python train.py --model="image denoising model" --dataset="small charts drawn from random numbers" --train_examples=101725 --image_size=32 --crop_scale_min=1 --horizontal_flip=false --color_jitter=0.1 --task="denoising" --loss="charbonnier" --noise_std=0.4 --arch="unet" --norm="batchnorm" --activation="gelu" --widths=[64, 128, 256] --blocks_per_level=2 --block="basic" --attention=false --upsampling="nearest_conv" --init="kaiming_normal" --residual_init="scaled_by_depth" --optimizer="muon" --muon_scale="match_rms_adamw" --lr=0.0078 --momentum=0.95 --nesterov=true --orthogonalizer="newton_schulz_5" --adamw_lr_other_params=0.00071 --steps=9800 --batch_size=256 --epochs=24.7 --lr_schedule="step" --warmup_steps=1960 --weight_decay=0.1 --adamw_weight_decay_other_params=0.01
Rows from block 4 of a small image denoising model, named by matrix and row number. Rows with one number belong to one channel. Each number is 128 + 32 x the weight over its row's rms, rounded and kept within 0 to 255. All counts start at 0.
After each channel's rows are labels from the 100 images, of 14848, where the channel reaches its highest value: "responds to" is what is common among them. Only what is clearly more common there than usual is listed. The data: small charts drawn from random numbers.
# convs0: first 3x3 conv (model.mid.0.convs.0.weight, 256x256x3x3, each kernel summed), inputs 128-255
# convs1: second 3x3 conv (model.mid.0.convs.1.weight, 256x256x3x3, transposed, each kernel summed), outputs 128-255

convs0.132 [130  78 139 137 134 158 122 123  99 104 146 177 152 111 134 161 105  83  98  86  94 123  89 156  29 127 184 142 103 105  59 125  94 170 110 174 127 139  14 133  82 148 165 111 154 126 140 149 132 113 145 117 145 166 105 115 162 155 156 134 119 146 132 100 130  82 135  79 141 166 182 201 122 168  96 147 124 118 148 117 194  83  90 138  98 109 158 124 143 124 144 162  86 114  70 100 109 153 138 104  86  56 128 129  87 100 160 150  83 104 116  86 134  99 113 137 132 125 139 104  94 117 117 135 120 102 122 168]
convs1.132 [114 176  92 121 100 151  96 131 171 145 119  93  53 119 104  51 163 175 199 169 119 135  93 121 145 119  37 175 128 172 185 165 144  89 105 116 153 149 170 124 152 114 150 157 123 112 152 125 101 130  95  98  89 104 161 128 103 106 209 157 124 122 131 141 134 210 112 141 116 102 119  49 124  84 126 103 150 121 137 141 124 133 146 134 178 128 158 142 119 119 117  96 145 118 157 150 122 122 149 147 141 130 132 109 150 128 179  83 142 129 166 145 104 154 138 148 163 164 162  85 131 139 127 110 150 118 114  94]
responds to: grid lines; stacked bars

convs0.4 [ 99 133 214 155 116 159 137 124 148 162 127 102 147 187 119 135 152 117 116 134 107 119  94 114  91 131 153 123 129  74 123 148 192 133 126 116 106 128 122 124 138 128  69 107 117 145 120 103 155 145 114 110  47 170 121 120 148 155 130 126 137 104  93 118 136  78 122 138 120 110 180 142 117  81 122 115 143 141 115 126   0 147 157 161 139 112 160  88 115 123 103 119 120 119 151 147 160 155 100 144 132 120 121  73 129 150 113 111 124 122 111 129 144 129 113 120 123 169 134 115 111 119 121  88 140 138 122 169]
convs1.4 [178 180 117  95 128 144 147 122 103 113 133 120 171 102 147 104 155 131 148 140 131 135 110 100 154 178 171 125 176 147 115 121 130 143 136 111 145 106 110 135 183 116 123 164 110  99 133  99 127 123   0 123 106  97 155 171 137 110  69 138 123 168 131 129 128 154 153 138 125  80 133 130 104 154 127 133 148 147 144  97  86 121 135 146 148 119  98 146 125 136 225 119 136 152 151 138 153 110 123  98 116 117 166 114 155 113 156 158 141 146 124 133 147 149 122 158 149 139 158 140 128 123 135 127 113 124 129  99]
responds to: grid lines; horizontal bar chart

convs0.16 [103 149  91 133 108 132 121  84  89 132 102  85 166 121 135  94 182 138 120 149 107 113 124 144 145 134 131 163 143  56 116 120 104 106 112 164 106  54 115  88 128 105 106  87 144  45 136 101 124 105 115 122 129 162 142 162 129 134 116 150 157  79 143 174  48 145 147 120  99 123 131 125 130 129  85 122 213 121 117  72 159 105 121 148 162 121 166 156  69 143 134 170  23 136 136 106 128 120 120 136  90 152 129  77 152 115 105  72 140  98 115  32 124 105 143 103  94  94 119 151 132 192 148 106  63  91 121 156]
convs1.16 [151 152 138 128 114 155 128 231 141 120 120 141 114  98 114 156  99 121 149 144 115 115 106 139 178  95 122 117  82 171 139 136 137 137 143 207 103 175 162 140 139 180  99 117 124 122 132 146 160 147 122 117 143 116  89 140 128 128 142 128 121 123 133 118 171 103 105 138 126 115 138 117 136 100 137 129  71 156 115 176 127 152 163 116 124 122 142 171 169  58 148  66 206 157  85 143 129 130 158 111  85  73 142 255  95 135 146 140 155 155  98 137 120 163 118 133  95 152 140 118 180 130  81 165 135 111  90 145]
responds to: dark theme

convs0.151 [142  82 105 141 123  78 179 142 101 110 141 155 113 131 169  78 167 152 131  90 152 134  86 144 130 116 134  99  84  87 109 107 125 123 127 171 115 113 130 111 126 126 121 126 199 130 115 147 136 144  90 125 108 123  97 109 129 123 116  91 144  84 137 143 176 145 107 117  69  35 137  77 129 152 102 176 111  81 125 128 104 149 123 137 129 172 102  73 151 111 115 146  95 107 118 137  99 120 139 144  93 153 148 187 135 107 127  80 151 125 186 112 136 134  72 109  83 173 168  98  79  85 105 195 147 126 174 214]
convs1.151 [156 148 110 105 148 157 137  96 184 147 152  94 152 186  96 180  57 148 194 168 131  98 177 104  83 104 133 186 146 155 132 144 110 144 126 102 115 113 130   0 148 128 146  97  98 149 101 123 130 150 134 141 141 128 137 149 137 171 112 133 107 152  77  92  98 108 153 111 177 181  91 153 153 103 147  97 185 164 171  88 136 123 140 128 161  89 178 161 149 129 147 122 168 132 110  84 157 127 125 157 135 107 165 117 116 112 119 118 138 115 110 146 100 142 162 141 126 118 105 138 123 147 147 106 134 107  95 132]
responds to: one colour; radar chart

convs0.219 [139 210 162 171 123 104 131 111 124 106 152 107 183 130 143 108 112 154 150 127 114 114 118 148 144 143 140 139  12  89 109 108 128 113  60 111 133 140 151 121 133 126 118 251 143 105 124 183 112 130  96 102 102 129 123 123 140 124 124 145 115  68 151 116 130 111 106 137 143 145 169  96  96 148  97 156 113 131 125 122 155  91 127 135 141 136 157 125 128 119 138 102 105 128 146 113 153 123 104 127 122 109 131 140 110 139 106 139 113 121 113 255 103  97 141 168  38 111 142 115 155  79 177  97  99  78 138 161]
convs1.219 [163 119 153  95 121 175 101 120 124 140 117 153 118 123 112 149 126  66 126 236 169 143 234  96 158  49 102 108 136 181 120 136 126 144 137 107 100 135 146 128 121 151 127 157 135 119 138 245  98 132 159 231 187 182 131 119 136 118 132 134 147 192 122 150 142 128 139 126 128 103 120   6 139 129 131 140 139 123  59 128 117 179 100 133 167 170  79  74 121 138 133 131 134 134 132 143 145 129 141 127 115 122 131  71 132 113 156 125 166 142 166 185 143 152 150  99 150 126  89 100  95 187  78 123 125 177 115 100]
responds to: heat grid; items: eight

convs0.8 [101  90 109 141 108  97  85 106 152 120 139 118 255 150 196 162 138 160 112 142 133 141 131 113 104  88 141 143  62  94 198 127 146 123 139 136 153 133 151 130 106 147 117 105 155 119 144 168 141 137 132 153 198 109 133 152 124 145 135 119  92  75 115 143 112 135 131 122 121 109 116 144 111 108 144 127 113 115 137  80 176  77 113  74 186 108 122 167 122 124 145 150 118 105 152 103 218 113 127 136 142 125 120 155 127 106 141 138 150 111 120 138 138 114 145 125 128 154 149  76 115 148 149 120 111  88 126 116]
convs1.8 [178 120 121 108 114  88 157 149 139 181 140 114  81  80 218 100 163 143 151 118 144 123  54 138 112 132  73 152 116 120 116 122  91  94 121 112 133 111 147 154 160 142 144 128 132 142 139 141 110 128   5 164 100 141 107 114  47 139 154 146 150 136 156 163 111 128 150 147 144 136 142 125 134 135 106  88 119 141 168 214 155 122 127 158 161 138 142 164 140 121 187 150 155 108 144 111  95 173 101 144  88 107 131 132 110 112 147 190  52 141 148 107 131  79 108 116  85 152 116 147 108 115  94 142 159 157 145 125]
responds to: grid lines; one colour; radar chart; horizontal bar chart

convs0.206 [179 180 121 146 145  93 123 113 121 140   0 148 157 127  76 165 133 146 136 120 132 150  85 122 142  93 142  96 131 113 184  76  88 114 103 147 116 146 144 141 122 129 142 149 124 106 150 108 141  73  72 170 141 138 115 125 105  93 155 181 117  95 116 103 116  96  86 163  84  88 156 136 138 172 159 131 147 211 135 109 111 131 128 108 175 175 186 157 109 156 191 143 121  96  84 151 100 147 157 137 115 114 169 101 112 172 152 131 168 121 118 124  95 181 140 188 125  93 116  93 157 110 130 117 151 184 126 115]
convs1.206 [125  97 130 115 135 170 108 114 155 135 255 163  67  97 125 108 118 162 131 122 128  82 126 125  95 134 150 152 133 129 159 142 113 157 122 109 124 160 133 119 168 148 130 136 148 142  97 149 137 234 149 119 132 123 111 118 143 140 131 111 130 119 124 180 159 164 179 113 192 167 121 134  63  69  93 119  82  17 111 137 124 120 110 174 130 108 137 116 139 131 106 105 129 149 122 138 134 116 140 139 141 108 111 165 160 110 120 142 121 124 166 132 121 111  89 124  96 113 167 133  96 135 147 178 131  85 103 158]
responds to: dip in the middle; histogram; radar chart

convs0.186 [ 92 147 104 117 123 108 150  96 150 138 144 129 116  81 171  95  85 121 157 109  99 113 149  42 177 178 123 133 102  97 147 158 104 112 128  68 156 126 104  55 130 116 167 141 145 111 125 127 107 136 145 176  88  62 109 147 118 131  88 137 159 118 132 192 114  84 127  27 125 137 167 117 143 135 207 129 137 137 104 129 185 118 160  84  91  92 134  79 120 138 132 137 165 129 101 117 147   5 123 147  97 133  76 115 136 133 143 127 133  98 120 100 100  87 145 112 106 152 127 166 163 153 184 182 118 144 115 139]
convs1.186 [106 127 125 168 115 138 118 101 153  96 142 160 129 105  75 162 162 100 108 117  95 131  71  70 100 161  98 115 187 130  90 103 226 123 141 121 111 170 123 132 150 178 110 150 111 143  76 109 163  87 197  98  64 228 115  89 173 138 171 148  92 136 116  51 102 117  97 252 145  58  98  79 111  92 112 128 119 112 100 103  96 103  82 157 136 132  87 123 128 102 116 126 127 119 113 126 115 153 200 135 157 115 162 102 117 125  75 112 171 176 139 174 106 132 146 153 133 101 143 103 120 113  88  90 116  83 165 166]
responds to: heat grid

convs0.88 [122 127 128  81 145 149 146 172 147 122  95 168  95 102 103  66 133 202 125 123  94 120 163 181 161 129 179 115 134 124 141 163 139 122 141 119 142 133  77 106 166  93  89 136 120 130 135 129 126 112  73 125 115 162 140 146  83 136 151  84 142  93 133  82 118 171  84 198 122 117 142 138 144 159  74 207 117 124  73 109 120  83 115 148 138 122 168 151 113 132  95 112 127  95  95 103 146 123 161 153 103 119 175  75 124 108 124 156 109 119 140 124 110 140 164 100 164  98 159 163 135 159 100  89 100 101 116 126]
convs1.88 [185 137 139  99 153 117 116  98 153 141 153  77 110 162 131 148 136 144 150 132 142 121 126  99 206 115  85  94 142 119 126 117 162 156  25 146 106 113 146 148 128 124 111 144 191 127 110 108 124 130 182 142 132  66 178 127  81  84  54 154 193 109 182 141 131 151  99  63 127  98 112 128 132 162 123   0 153 123 146 112 108 114 171  91 105 140  83 128 145 115 143 131 118 143  91 195  88 129 119 109 125  96 132 138 133 147 154 101 189 131 124 112 136 128 102 155 171 176 123 137 101 104 111 157 141 116 116 108]
responds to: grid lines; stacked bars; bar chart

convs0.38 [ 99 139 107 143 130 155 140 113 100 187 169 129  92  95 124 133 104 137 121  90 119 128  83 136 247 120 144 121 123 142 102 139  62 113  39  89 127 130 106 134  89 142 113 117 100 158 123 108 171 160 155 193 157 150 157 120 107  30  84 166 108 120 151 146 116 108 189 164  76 151  90 141 198 150 138 134 167 125 126 148  98 121 117 126 142 108 160 144 146 136 102 152 107 144 122 135  77 122 135 152 118 105 188 113 177 129 182 159 119 159 147 137 109 130 150  96 114  80 137  97 133 107 145 172 121  83 100 157]
convs1.38 [197 111 104 121 159 153 151 141  97 171 171 115 139 118 125 116 134  80 127 143 171 139 116 142 106 130 116 128 136 162 146 136 146 138  95 131  93 133 132 100 106 147 148  99 160 122  86 148 131 143 103 137  90  80  53 148 125  45 213 105 166 128 143 125  88 120 108 139   7 113  91 113   0 147 116 142  76 129  76 125  96 160 101 124 132 168 162 125 201 111 142 125 115 108 125 130 145 154 129 171 104 170  26 150  62 123 111  98 129 113 128  90 118 111 127 155 158 119  74 119 131 126 124 117 137 170 119 112]
responds to: dip in the middle

convs0.74 [131 116 104 162 149 174 168 103 136 106 105 152 112 127 160  95  90 103  60 139 129  37 117 131 143  84 120  91 138 118 116 164 144 129  73 141 147 104 132 133 124 106 100 150 128 109 137 150 160 110 127  84 154 142 137  90 154 115 127 124  98 115 167 127 119 129 109 113  59  78 146 153 106  89 147 131 136 226 121 148 143 121  95 141 127 152 154 119 125 115 152 147 131 136 121 120 148 147 107 181  99 151 145 103 135 114 140 146 172 128 116 142 149 218 130 123 112 147 106 126 108  78 102 125 146 149 106 123]
convs1.74 [150 159 108  95 109 104 126  97 131 160 184  54 142 124 144 138 112 159 202 151 125 235 112  87  93 132 126 205 139 131 164 112 142 104 131 115 119 139 158  73 156 148 111 109  89  97  99 123 173 148 150 142 116 132 117 124 162 229 136  99 157 146 129 116 200 117 150 154 183 124 133  96 145 141 119 152 144  12 146 114 125  95 152 140 137 131 154 152 132 126 122  87 148 107 156 127 164 127 114 146 149 102 133 135 126 145 188  80 102 105 136  94 131  72 132 155 144 105 162 139 122 149 198 212 142 138 132 120]
responds to: ring chart

convs0.158 [122 114 133 150 125  93 144  75 191  65 114 145 131 177 133 111 153 141 110 139 105 113  80 122 134  20 141 120  99 117 190 123 160 179  79 138 117 123 149 120  96 130  76 115 135 114  91  44 199 114  86 162 181 120 131 138 117 121 125 124 142 124 139 151 128 143 151 119 130 131 125 157 120 156 135 162 100 149 134 162 143 174 155 162 164 114 155 104 112 134 139 106 157  56 144 150 255 121 153 128 171 175  73 152 136 104 136 140 124 161 119 134  53 122 150 156 128 147 101  39 119 120 140 137 118  87 172 100]
convs1.158 [161 131 149  53  95 170 170 161  90 192 125 153  78  79  64 163 117 128 112 125 132 157 148 118 125 141 100 160 130 132 119 141 100  68 106 155 116 151 158 129 167 140 161 168 107 140 164 163 115 132   7  78  85 100 114 129 110 118 252 110 110 115 133  73 158  95 105 153 115 198 100 160 113  40 142  96 135 113 120 104 183 133 120 146 176 150 148 111 128 117 174 162 128 134 161 127 142 142  62 118 146 102 128 150 116 139  98 136  57 135 137 129 175 141 140 119 131 112 148 131 146  60 104 113 147 240 105 134]
responds to: one colour; radar chart; dark theme; items: eight

convs0.163 [121 119 134 131 118  85 217 100 111  92 138 130 197 103 135  76  92 125  55 134 129 111 143 178  78 147 105 130 138  38  26 136 166 147  88 140 148 124 118 124 103 105 122 109 106 161 130 149  72 185  72 120 101  75 168 144 130 175 130 135 142 168 104 101 127  90 108 153 155 110 150 143 108 113 170  95  99 140 161 149 164 110 125 150 114 127 128 119 129 122 134 134 108 103 176  85 144  83 102 142 112  86  72 100 137  89 110 134 181 108 108 116 177  83 216 158 156 207 109 143  62 141 105 144 142 112  67  60]
convs1.163 [124 166 143 139 116 180  69 139 134 126  82 127 147 145 107 142 141 148 152 143 137  94 112 149 146 117 117 154 186 175 109 130 119 114 190 109 101  63  86 134 212 161 128 119 129 103 122 105 145  92 157 167 156 130 130 144 109 125 172 150 108 115 142 140 133 123 134 121  77 107  77 156  78 169 166 141 158 109 132  96 110  72 101  85 139  86 170 129 124 136 128 121  93  69  29 129 126 185 190 110 152 126 134 180 137 103 167  68 161 150 126  71  93 166 160 128 173 144 143 170 103  78 186 104 112  50 130 147]
responds to: heat grid; items: six

convs0.150 [131 115 148  71 108 146 135 111 111 110 108 122 110 102 165 144 119 113 141 126 123 182  97 155 129 145 138 103 110 144 100 132 154 117 147 131 155  93 165 150  92 126 135 105  99 176 134 192  85 119 164 163 120 120 122 121 209 183  82 147 145 135 104 109 136 140  78 166  89 160 160 107 164 133  81 145 153 242 125  67 115  93 146 133  85 110 106 113 136  85 125  94 148 117 130 162 137 116 103 218 173  98 148 142 145 244 148 154  90 133 123 180  99 135 129 164 121 145 109 108 158 152 132 137 140 147 140 194]
convs1.150 [131 132 151 158  73 123 128 126 112 167 219 156 175 137 107  80 117 149 166 111 129  69 155  97 114 121 116 142 164 114 130 122 105 127 156 136 133 118 129 128 143  59 136 137 116 104 165 122 140 170  84  81 131 136 153 111 109 118 148 175  99 152 169 131  29 140 231 111 186  74 107 127  65 138 167 144 105   9 104 206 103 135 115 148 132 104 116 106 132 132  96 144 116 138 122 142 173 119 144 103  85  82 176 123 107  65  84  95 168 205 179 140 137  96  97 156 139 120 120 114 152 110 116 134 123 130 144 119]
responds to: ring chart

convs0.22 [147 162 164  70  93 182  77 169 145 137 150 126 150 113 168  94 140 131 145 135  85 132 165  66 170 118 102 115 174  84 141 104  92 154 107 120 131 121 141 139 125 108 140 116 196 138 121  97 111 124  92 159 175 145 126 103 118 106 152 135 129  91 121 127 136 124  96 129 137  64 120 158 138 101  88  91 138 118  92 147  86 112 124  94 129 131 123 176 114 129 130 122 125  91 111 131  57 143  74 131 123  44 122 164 142  95 142 121 148 158 122 129 105 155 123 161 145 107 156 146  99 133  98  96 102 162 147 116]
convs1.22 [141 113 196 139 162 113 118 121 151 107 100 154  88 110 110 108 166  88 141 131 183 119  47 157 111 131 102 102 134 141 153 142 150 108 131 112 108 126 140 122 120 142  93 117 118 129  97 107 152 119 146 116 140 120  92 131 154 153   0 156 149 145 190 140 121 112 152 130 140  61 117 119 127 151 157 150 120 125  83 136 109 105  95  69 115 113 195  99 126 127 120  89 117 143 100 120  91  73 141 145  95 174 141 123 101 148 117 106 163  85 144 100 174 147 121 127 119 125 123 134 151 139 124 153 134 113 172 160]
responds to: scatter plot

convs0.10 [105 112 167 122 147 122 109 142 140 110 123 134 130 158 120 119 105 116  85  64 133 124 155 125 113 132 112 120  85 142 121 130  87 115  83 117 144 150 128 127 124 132  77 255 131 142 139 163 119  93  89 175 176 146 160 185 123 126  68 145 119 114 156 104 122 147 175 145 128 150 105  89 163 111 115 158 121 104 144 206  93 130 159 108 104 146 114 185 106 159 110  95 143 120 105 138 106 142 119 119 159 152 107 135 122  68 123 131  96 119 117 113 137  92 117 101   0 121 143 222 192 116 203 173 160  89 144 124]
convs1.10 [145 183 115 155 120 138 165 163  45 136 115 123 146 133 167 122 122 123 186 156 133 143  92 142 108 153 137 177 145 182 167 150 126 140 133 113 147 134 125 123 139 140 192  70 143 124 110 119 141 129 139 161  72 116 145 100 123 108 141 142 126 172 139 157 126 128 133 134 125 129 166   0 146 153  75 123 117 127 178  11 134 127  98 123 103 117 185  81 126 201 150 102 109 146 174  73 130 119 135 124 147  66 132 213 122 133 141 112 148 103 155 112 135 119 167 149 255 126 133 159 106 120 116 117 108 133 107 139]
responds to: dark theme; radar chart

convs0.75 [125 149 119 172  69 124 157 122 110  81 128  60 116 137 123 122 103 120 145  90 174 110 104 126  95 109 136 111 123 169  99 112 126 118 134 151 106  98 119 110 114 142  85 156 164 167 170 137 111  72 145 142 123 147 151 103 142 222 159 126 148  90 120 124 106 101 129 158 128  85 136 130  70 111 113 130 108  87 126  90 135  98  98  91  73 104 163 117 130 146 136 122  91 100 109 118 114 176  94  28 103  96  77 166 187 138 109 118 111 107 145 158  87 125 112 103  82 164 156 123 120 140  97 216 158 125 153 160]
convs1.75 [142 119 147 154 160  99 123 138 109 104 143 165 104  85 152 112 122 137 131 121 157 113 153 156 214 162 117 167 112  97 140 113 128 162 131 140 135 154 117 102 134  90 128 115 148 142 100 158 143 148 109 179 139 136 109 137 136   0 118 116  79 162 163 106  59 134 169 108 132 103 148 113 206 121 174 136  97 133 103 154 144 138  96 129 105 129 109 151 129 130 105 104 134 111 135 157 106 112 133 166 119 106 187  83 104 143 119 144 142 179  84 157 129 160 113 110 136  96  92 144 123 124 144  35 132 107 128 143]
responds to: ring chart; radar chart

convs0.142 [150 151  89 119 142 137 115 123 115 126  47  87 113 126  59 148 125 121  83 132 133 133 122 136  80 119  83 141  89 157  76 109 122 138 124 101 170 108 164  62 161 100 112 135  87 111  97 151 117 132 144  81 120 136 168 136 143 136 170 134  68  97 149  92 161 155 130 133 140 178 171 101 104 161 117 165  88 131  93 137 163  82 110 187  83  90 110  64 149 136 114 102 123 137 137 126  61 117 152 139 125 104 127 123 149  98  86 135 117 120  88 214 102 101 169 177 167 113  50  72 121 102  78 120 116 103 119  81]
convs1.142 [ 74  93 135 123 140 129 143 143 122 124 171 161 178 122 154 117 122 124 125 159 118  89  50 158 158 106 114 175 120 107 148 129 140 181 144 158  93  88 129 208 112 147 106 146 118 167  57 113 127  88 129 162 158 116  81 100 127 103 129 128 112 142 122 130 145  92 138 135  69  69 177 115  81  99 199 107 134 113 144 131  97 136 152  72 152 185 121 144  73 114 120 140 119 110 156 102 122 149 116 127 147 144 132 131 121 115 118 120 111 114 164  66 165 177 140 163 144 191 199 150 113 126 164  90  82 157 173 150]
responds to: heat grid; radar chart

convs0.119 [176 110  95 127  91 119 149 191 144 146 122  92  95  82 145 137 135 100 128 142 174  96  88 151 148 135 107 140  83 104 100 145 142 119  51 153 116 140  96 108 120  94  87 130 148 128 112 139 171 148 116 100 112 144 116 138 105 100 114 116 190 119  69  73  69 148 110 178 119  97 178 171 208 120 129 136 115  74 122 134 105 136  86 166 127 143 138  76 135 115 113 127 118 118 119 146 151 121 157 108  58 103 148 174 212 139 150 159 107 137 131 155 100 216 126  58  93 126 135 155 173 128  95  22  60 127 138 161]
convs1.119 [102 168 152 135 117 125 133  71  77  80 153 122 158 110 147 119 118 165 120 104 107 189 111 111 129 106 148 153 145 122 122 113 122 131 146 157 134 119 134 144 139 164 110 116  74 122 104 146 153 110 136  99 164 120 139 116 137 170 127 126 122  73 144 162 216 124 176  86 180 139 127 124 100 107 123 128 108 151  82  99 119 114 161 119 140 117  90  95 107 126 144 124 161 161 152 126 130 133 123 134 165 134 114  75  97 146  93 107 117  83 201 130 130 114 112 138  84 112 180 124 102 138 143 255 150 145 118 131]
responds to: ring chart; radar chart

convs0.223 [132 136  80 132 179 175 115 138 122 128 145 115 139  61  95 123 103 118 118 139 120 118  83 136 112 111 148 136  82  85 148  24 131 166 124 122 104 108 158 106  80 133 118 158 158 124  90 160 186 110  99 157 147 140 223 122 100  98 113  89  65  94 144 101 120 125 166 142  78 168 167 121 151 147 108 118  61 155  38 141 108 154 111 138 144 146 118 138 123 124  89 132 168 161 117 159 162 123 123  81 119 105 138 103 141  53 129 144 107 114 132 137 171 142 100  74 204 137 140 123 114  65  96 136 220 120 137 154]
convs1.223 [108 163 154 129  63 110 118 132 107 152  90 102 105 226 141 129 112  95 143  87 130 162 186 155 140 120 130 134 114 214 126 127 108 128 132 107 132 137 159 141 119 110 112  99 135 144 131 102 107 146 134 120 124 112 167 132 121 139 165 151  83 137 117 174 147 160 110 115 162 117  96 144 133  56 125 130 164 133 104 146 130 101 129 128 134 143 172 140 157 146 146 149  98 182 160  99 120 136 146 132  90  77 119 202 111 157 160  70 135 108 129 138 141 142 116  75  66  79  80  93  80 161 137 132 112 156 171 135]
responds to: heat grid

convs0.64 [196 188 123 171  63 141 100  71  97  98 122  52 129 149  98 134 121  87 117 124 105  85 117 119  62  96  92 114 153  98 110 111  62 128  58 122 113 160  71 141 196 110 117 130 145 134 121 130 146  96 105 119 132 134 143 157 106 150 255 117 136 105 177 104 115 107 113 142 148 134 124 155 151 104 121 110 165  80 123 146 154 100 123 171 131 103 188 121 122 146 128 146 130 149 112 131  84 124 157  26 116 129  25 144  89 112 146 121  74 157  79 107 163 120  84 139 112 180  52 129 133 119 111 119 114 149 177 142]
convs1.64 [100  98 137 131  91  51 133 129 132 141 159 110 153 102 153 153 105 140 115 101 118 115 181 137 180 125 156 136 107 155 116 135  82 107 122 125 119 109 168  57 148 148 121 141 103  98 145 132 104 132 126  75 109 125 120 131 155 116   0 123 119 129 123 137 105 116 152 118 123  91 128 106 194 154 105 140 126 149 133 109 119 123 108 110 157 106  57 150 150 116 105 121 138  97  88 107 137 154 115 194 123 147 231 147 201 147 191 154 185  91 120 172 107 151 133 134 135  90 182 140 114 128 160 194 140  71 144 123]
responds to: scatter plot; flat

convs0.114 [164 104  85 190 126 121 136 161  81  98 154  84 106 155 149  74  84 158 113 134 110  80 188 172  93 131 124 108 212 133 152 158 149 136  89 134 168 140 108 133 127 113 113 140 150 160 132  28 112 136 134 153 125  77  88 162 110 162 112  88 143 132 116 109 145 163  95 107 108 132 165 195 117 150 130 126 107 109 169 128 117 169 141 108 137 118 132 191 100 138 165 119 121 119 128 109 159 137 154  99 175 110 154 161 103  61 130 112 134 131 132  81  83  69 117 118  48 129 198 117 138 119 137 152  87  54 113 144]
convs1.114 [111 112 218  63 158 132 145 129 183 164  87 146 152 100 153 229 175 116 208  66  80 130 124 160 130  94 116 118  98 109  97 106  91 128 139  99 111 131 126 159  85 165 140  99 188  86 110 202 147 104  92 103  92 137 132 119 146 108 143 114 134 173 112 164 117  97 156 140 154 110  81 113 129 154 112 165 161 108 103 117 126 103 105 143 131 115 127 161 144 149 151 114 148 114 115 165  96 146 140 140  74 146 131 208 152 126 153 138 145 104 130 175 125  64 160 118 192 107  72 153 161  72 145 187 147 161 141 114]
responds to: heat grid; histogram

convs0.146 [124 124 170 122 123  69  97 179 175  94 134  75 122 111 129 146 112 126 150 166 112 141 135  98 161 172 135 150 109  81 136 107 132 151 188 153 135 106 123 142  77  93 146 159 137  81 151 147 108 121 191 139  96 135 135 109 252 159 156  61 148 136  75  89 126 110 178  95  99 148 139 141 147  82  90 126 135 132 138 111  39 136 158  55 180 142  86 148 164 112 112 126 105 138 147 196 122  81  93  97 117 172 124 112  93 114 131 149 148 129 113 114 169 158 105 125 117 116 152 161  94 111  99 131 109 129  88  67]
convs1.146 [ 90 142 108 102 184 196 153 108  78 170  67 122 150 173  94 133 120 127 122 131 114 130 155 128 124 112 148 132  93 120 147 134 139 134  86 156 141  91 158 120 124 131 123 133 165 201 124 116  74 118  24 120 156 135 123 111  20 123  66 172 166 106 140 156 138 135 117 128 145  80 140 153 112 163 150 121 116  97 144 171 127 133 152 168 110 118 143 148 116 151 121 143 137 212 143 111 138 130  98 167 108 145 121 170 145 124 125 167 109  99 159  90 107  64  99 158 103 133 123 107 167 171 144 130 162 158 151 139]
responds to: grid lines; horizontal bar chart

convs0.207 [155 111 143 129 170 105 126 142  97 100 112 135 131 105 174 128 146  92  81 139 106  95  98 147 141 112 109 156  97 157 119 150 163 158 189 152  96 128 206 166  80 180  81 132 176 138 171 160  58 130 124 101 121 119 143 111 113 210 162 112 149 126  56 119 121  95 129 132 189 122 132 149 105 142  86 107 193  79 141 164 126  97 165 129 173 104 118 103  83  93 138  85 119 134 121 100 180 148 109 142 140 147 134 146 146 108 136  84 155 137 127 154 140  82 167 132 145 125 107 112  93 150 155 125  51 153  97  35]
convs1.207 [179 104 145 120 108 140 164  74 178 143 104 167 126 105 125 137 108  99 152 108 124 144 134  98 134 138 128  92 121  84 105 149 125 111  59 133 118 175 124 215 197 129 172 146 114  57 111 147 115  99 141  90 102  80 154 165 134  36 120 151 135 126 119 112 168 141 118 145  61 129 146  86  89 138 152 162  84 121 124 116 129 130 119 102 135 142 114 111 154 109  82 111  60 132 172 126 128 124 162 116 104 146  26 103 133 127  96 155 143 202 139 153 109 174  96 174  97 144  86 147 181  90 107 136 144 149 112 145]
responds to: grid lines; radar chart

convs0.194 [133 147 129 148 156 124 129 144 102 147 113 171 197 135  78 111 113  71 133 122 131 137 154  88 100 143 171 152 124 107 133 129  97   3 148 138 107 131 191 101  92 158 178 168 132 112 141 156 128 131 166 133 103 110 149 160 195 144 123 182  95 108 107 134 107 162 156  89 127 140 143 154 146  94 123 255 130 104 131 145 111  43 126 152 101 108 110 149 144 123 122 151 119 131 125 117 110 105 172 117 138 131 160 110 133 111 131 125 133 139 128  95 153 150 150 162 112 123 122 137 117 123 142 127 115 165 127 141]
convs1.194 [121  99 162  76 152 119 128 108 166 144 155  82  79 177 117 157 133 166 162 131 135 167 145 153 134 126  50  98 163 112 137 204 119 135  88 127 155 105 168 175 129 116 135 119 123 148  91 139 116 152 111 137 132 129  51 120  42 119 167 121 171 110 139 111 142 106 121 152 136  87  94  99 126 165 104   0 167 156 143  90 110  90 130 133 122 152 147 133 141 117 116 141 118 109 148 114 149 155 130 144 103 124 118 116 106 125 116 156  89 122 151 135 142 170 144 142 146 134  74 162 118 140 172 157 144 114 128 107]
responds to: grid lines